config.toml
encoder_arch = "regnet"
dataset = "drawn branching plants"
train_examples = 145000
image_size = 24
encoder_drop_path = 0.1
decoder_layers = 6
decoder_activation = "silu"
decoder_mlp_ratio = 2
decoder_bias = "all"
decoder_parallel_block = false
init = "orthogonal"
lr = 0.0015
ema_decay = 0.99
weight_decay = 0.5
Rows from block 4 of the image encoder of a small image captioner, named by matrix and row number. Rows with one number belong to one channel. Each number is 128 + 24 x the weight over its row's rms, rounded and kept within 0 to 255. All counts start at 0. Numbers have three digits each.
After each channel's rows are labels from the 100 images, of 14848, where the channel reaches its highest value: "responds to" is what is common among them. Only what is clearly more common there than usual is listed. The data: drawn branching plants.
# convs1: grouped (16 groups) 3x3 conv (encoder.blocks.4.convs.1.weight, 128x8x3x3), inputs within the group 0-7, a 3x3 kernel for each
# convs2: expand pointwise conv (encoder.blocks.4.convs.2.weight, 128x128x1x1, transposed), outputs 0-63

convs1.91:130093141102107141157167133131105109152147115109080107116147167109137137119159155180138120137103113109082089148117108145148125092080119168167140128123118132125072131115105116133152155162133126153131096123095112144103
convs2.91:150157123143137139144119173072119170133172098139098137127121152158161129126169115157124143143115081133113112147119134110135142114109133109143080077146088099069111151152130145126087124092128173
responds to: red berries; narrow

convs1.8:111124129144148137139153136147137154125115121138146128102096100100112094098090122117121113120131131136137121097074090115096071099075076112126094126128128131099135111132087106137138103081101161153173134135135157152123
convs2.8:117101132128115129118118115176127094106070081119132110112106107111131091116117132116142149087110131123118100124121103153140137124133132091096140163118142114145176095100134123131150149151090070
responds to: wide

convs1.54:142142165134138142111107149149114113134125138066127149099128156137113131142121096124158128091167170091094154116123115120132142126132072103110124146102114152133118113094096136126117161137075143076072144110117125156112
convs2.54:101106120136116133156152121145157107171108181126150167115187113119103120160118139150098108095098159099139144121155128062142122108183149131139131161088139153110118124132148133103153092148128079
responds to: leaning right; autumn leaves

convs1.114:096123102135138154094144150117146144106122108059121093144130081128118067162139089137125108136141126116159130159163122132130118151114116124132121110133125085116098134135096089148073150121133129143144102138103071125109
convs2.114:122184090131136118124125111134134099133120135131120127156112120102134087089135147117138118154101141108113087130189128078137130119101141162195106122118159116122098135145132118140082116159140125
responds to: red berries

convs1.50:098113137089115099119127130111125141143105141146138130153122085139165111122149138112109185132116106123140092170159137093131127090130163174150099127145156107110131169140109125133110113136164134156137092085175111113174
convs2.50:145099154146113104121170125121112128130124133097151141133148125088124087114121113124143122139100144133131130141139123072167107107155138152189095116067129113110114123186101119107132096134159147
responds to: drooping

convs1.99:124152141104078097109116096113162125071127103106151131108118089109160150139113120110148131097097099109120096128160157103094099094112129126108101154156132125110147080127116109153132169107130116114125141132149076115095
convs2.99:171153124190151131108098110150101126130146117090097157138122162148161113105120096144155120118127140109091090111142079120115083117114140116173096097131140153101167155134115146123075077118113095
responds to: two-way forks; spreading

convs1.36:109117129135116102116128099124120122127137158106118123134143126139110106111102098112092087138175169154121135105090093120149131155178141165157159110086104075084066122124081138146136122135133116135131104117150132146134
convs2.36:109120151071153123127171149098154128138125146120112119153133140116111178151098152125107152157139104142131142171113145131182152124146136151159160127120170101175097136176105156169119146155193145
responds to: drooping

convs1.80:132143087146153075137143120074100095105132132092109115109101165112091136143121145109127130101121147161140146102085170112112149135105137118114161117119167119108120144137092156097093130148150134134177134146172114111141
convs2.80:118104113101191178169119153126134124096087135098114105118129126134099114129129131093147143131130082118134140122135132111152114160132112098109153155147163174134175101096145152150138155108114110
responds to: autumn leaves; two-way forks; leaning left

convs1.70:096100121131131142127135137127103098144137114163155146108070121117100111110116140130126154109133119147119116093075088124097111117121129108046081117113134131134155141137163108095115116112115120090077137136125151167133
convs2.70:098154125098140080141102113140142127117116085124151131153114124128157145118090108133154192130118144092111145095080171164126087146173090163130134142129115134195151114118176155116096163140130137
responds to: green leaves

convs1.78:108117127116147136164133135106108140195160148081114113066134153079136116146123130134150169130108115133122109093145143093133123163132128073105113132180155107133105119102129118106106140146159092118129105126105134135151
convs2.78:079096110124175140129140137120166091113076145115151107161152090127093082128115116096162099151149135085146135098110145058165131122113133106122151126159155168114159058112119117123117125142123089
responds to: drooping

convs1.65:135096151151110146142125123114103111153155093139120113127085152093114155122133088139117120122145109084139146132080133152134144135129090120127140081105158077104159124136127091141096103131118126112067171130085154143124
convs2.65:093146130067136137159149118142137117098097137131143149109122097056104117124150157100119133143117150175167155160104173134136091111142105106142118101114133073143122106145134125109146110109158137
responds to: autumn leaves; leaning right

convs1.16:109129100113153118153110125080130090116158112099098104148141134139142139092094095107106091101148148115126121142124148131131161093098106157149157136105127106102111083107103105111104147162119098120076095143114094103097
convs2.16:151139146137129153115123151118129120112134120112130096142100201138155113173104092145178184143120133097144125106105127146129163146158142129092158186119120152180156104139142156105103144108119095
responds to: red berries

convs1.98:071117138136133086146104123067122127130136130129098132086130155094062152136118128089101135154134093157106156089137116106148129132121112160115086132139136106145122126144150102097157107103095110131149129110094104122141
convs2.98:117166145093115089105140092168121130167116104144133157131098117085134134123127147169161107137112162119103123125127125114104129094161128158168139121119144099123082147167119114109127104157124151
responds to: leaning right; autumn leaves

convs1.101:115093075088109151127119145139141133109123171107122111107124102164163116138128151114097100108125138111117135106093076105086157138151130134124140171124090168127135147135090160141127139136137147077116139143157084123155
convs2.101:133163063105134101120124104099121140103106115144102107126060130116138140156159181112107076172099154140123142141121149152080145145095119113090110131159144101151126120123146080123139167112137140
responds to: two-way forks; drooping; autumn leaves

convs1.118:126136120088112160108138173117133142126128140140126101135108058183170063151150095115123143096122151116138130090108129140131099129132126101137132081125153086112131126103102113153095111107104129098145122111129159142118
convs2.118:132114110109114116115146101124165089177073132142155155199139117081129093122113130135140112137083162085143122115113105100159115140140129156183123128103141113131097116128114122103127108177135118
responds to: leaning right; autumn leaves

convs1.40:134137116161121096131089094110161163117127116161149119150116114159138113146132063082137163052111142077140135145129112144142115120122107133129131119131128122128134135130112162150100120130086138129107174133110126140073
convs2.40:090122108097144136167089161106190080123117098159136122141122116148127113099130144090144128140152103084169121122090115131103129182097138154099135145175157139141145090094120128154155155134113132
responds to: pink blossoms; leaning left

convs1.115:135150155148124138128127099133165125096122122120112132145135052132108088148131133165168143147101144145157139134119084093158106145116153150148123123120130141134132090126050118133127160129129166169149124106113100098118
convs2.115:135124173139106149145140133128125162136143138128138135166156106119115169101090100128105174129148102132126114138140126117146159113140118176165121131121129118108112139191101197156101124144173122
responds to: pink blossoms; leaning left

convs1.110:090144111103115109106133125100142114101115108113148133140104094143149131138136108155146130146160141122116129093094125112149123126150134143133143114141143104092123103101099028080072122119106114092117102109109101125114
convs2.110:149159163092151114178135118143109109081184073148105127106107122103145118113124138133150169107150129124127122121115112124117095169174087120094162134108144149170125140152109144184145124109118142
responds to: green leaves; narrow

convs1.15:092126109123145144141162155092095077096105121140118143176152154156124163143146114132124144124074123111124110148128141140140154117133128166137153146131180115120127157138139131108130121131116083098077122141068161153127
convs2.15:106136173121127148154151106116129162147152119123120120135127100117110187154097134138077149109090102154111143159135168156118149139162134119138143117113136095154102146161107179180138140167157152
responds to: autumn leaves; narrow

convs1.37:142154119114113123089122129147153101127132079130095148070128131048156150076132139131131147148144118144118097128126159141142139160123119135136108158104092150136067117125151135133100152111086140143128114101153118114119
convs2.37:064133107116090113170144122117118114140121149154124119145131112083094108144168154107107128151133130118148124150087115138127148156132105146103114108141131086185120112099157100142154114153125135
responds to: two-way forks; drooping; autumn leaves

convs1.21:135112097128129082100104061114100090115141120115117102146137136099109114089118113134100113110088117110088127120138130117141145084124130072128156084136163104137141142115109122085098124086129116125125109123096100097104
convs2.21:097156114114129112061114154118178099141122120169116124155086156133154132132099118138159141153109156068129083092106120150120136146101113161121149167138131128140109111124153116115116144131134091
responds to: leaning right

convs1.79:128129067123097087098098075133139114119134111152127146133122127153104115135083126144110125122107129068123160136123103144098128106122135154137087145141115137099098085154143105146150135145091119145146166111124156089085
convs2.79:095138128136112094130136110147164094121127164139136138160120132129111139114139142105123106172129154092166119121169115158145130075117139165142104142091121153145084109127118112057132113142159145
responds to: leaning left; autumn leaves

convs1.102:114147134138089153131132155102122137108121124162171195177131115134096112141151091128172148144096174140126157125113116111090130113099156105147126134130134133083079170141144129147121151138101147140117130092129107154120
convs2.102:126117144178086140130141080155121135141146127143148140107155118115122144131127121134093147099097161149131124134152132115141150126138122141129118108084095141123093143127110150113136093133151114
responds to: autumn leaves

convs1.18:114156080136126072137110063139131132147117151158128131131132077154126106144131136136154110130115100112127101127095114141103138112096162145091146131079141116104150083118112067150123085138103151142124131118136143104123
convs2.18:143077120126136157149160164100099135104108134123112082139156140106105140161138176099099125116127097174146149167114137092167151132113146109098154155117129100149187139135135166141141170138171163
responds to: autumn leaves; leaning left

convs1.112:096122119148154118120132122134140116080104113087138103145115030141104055146108078129138117152141127145152128155138105125130103147122124130140107132139120116123122104131110113141135143127117128134135090106105092112077
convs2.112:165158097118161110173131115121147090117117149136114125141090123101125096087130137107119117129142119126119098130182119076157096129099118156176131106149157118121137141123157122139073115132150107
responds to: spreading

convs1.111:081100090118117129173172149112105084121126111156169133107118090109099119079125120108122165130120122122126137169170146138120178147147150122104133148119129126121144074126101123150113105099091102157143118144125119115104
convs2.111:161096150147142157147103123092169092126100169091118115130160152168131105163105076112143163140118127090149135104130141135148096142122102101123126163126118156135162089087158118088114120116115102
responds to: red berries; narrow

convs1.20:120162116112091126123095110142132117139100087126099092153149149130104137120114137137142092159099104159109090134125156095110157091132136110061150075143114106121125125122109163141121150134111140144100151110096153102083
convs2.20:090159152108119126114084174129148097130131096144119070149116116127131139126157161113127140112138097081188121133071177135082122174135115167109137142165119111153096120113140116169157146117130181
responds to: pink blossoms; narrow

convs1.75:098093095120112093133123115148149147116136133131158127096151132077148122099147155147184138111146137131122134105128066085162089107153116119124140120112104132144086122133118128118118073114118093118147078125102112149153
convs2.75:140121157108129082091144143196120127141127120108089131133192069078103093114109133130150154093136158125114124090109134098137139133155108149120107146124150178112154119123149174108114155088166143
responds to: green leaves; drooping

convs1.23:139102087102111148114123166134105118150111154119132152129091042101135091107113112130116134104102139100124160123104070141120079118132097164149072122122122123138130112129140109104129148109137144115136152107147116096139
convs2.23:131106131144120110119186096159108139157094182118162142134173105076116120126102118133107136110093150154134135144123117105163110094159160156171124108092113117135136120168116142119107122159152120
responds to: two-way forks; autumn leaves; drooping

convs1.82:128118110125140140113150149090123153120137152181147107100110093096127136076142128139146117107105108053099118131142124117115116090110131144129110153136118108090144126096091119119091094112131080097077148122103117135134
convs2.82:099150123128105088078099138144157106131130120137121130142122133119116137125116168120117134132147090113147095134158106130110133088125154164123105129128149129118101121155094175124130104147131115
responds to: spreading

convs1.56:090143139075095129119114093097110095096135123107142134147120144126119100141137095097128130050106094084119104130139115126153111112128126115127119095152138096139125172156132142116098119130091075108111117096159112130117
convs2.56:140169200129124140097082141174102158118191125093107165127150134139161101138108112156176179113126108101110111119127098124114145129138131128103134189103153142100131160143124153133133126134094126
responds to: green leaves

convs1.119:120125103092112100098110137152138046120113079134114090116130136108127108173124131119127130153132136135126141115116106092122116123149147127123096115109106114119120089078102158153140128125121144109056137114073143127142
convs2.119:116139077113208164143120122132158134106083092148131112177063144167124142139132128116084118146116140122105092130155136143115115158075117101130134108154160129121121129150117141155106153128126096
responds to: leaning left

convs1.96:149101111159102110153110111125133102153126090136108082158098159135108158128124155149115120163116112157114108171096088159126079122144081098144123105130113098150079155126154115116151099126141123115129138124130169116092
convs2.96:123102105114172135154157150123111142141098089146144108111147156096103111174144142142112133126110089177149149199106156118137128114140114103102167122145092077116139129138137129145170148080153145
responds to: drooping; autumn leaves

convs1.86:110148139125117157148072149084096144121101098167157110108104113114146087105139148117142130081135128124106122120144158101130106147131121104060112161147086120134091126124089144121149155100150106101127138134113096109109
convs2.86:129103140136159095135119103167164082136084138141144134152117135126116101138111115137136136114139132086151095096140098105137102134129137140131114159128149164104135093144097143134140087148123097
responds to: drooping

convs1.76:125125133169114104142069097105140124104142122146150126126139110143103106148125092125095111119115106094083090142135104153119109143102082144151114154149082159145101096135140074129158089129156087145140118103141121116118
convs2.76:101147143096097086109144080108176119146132149145166124155125108118100141102097151097109121192125139125140126137113145138127135084123134159147103112147147095123084115128100114102121134154174135
responds to: leaning left; autumn leaves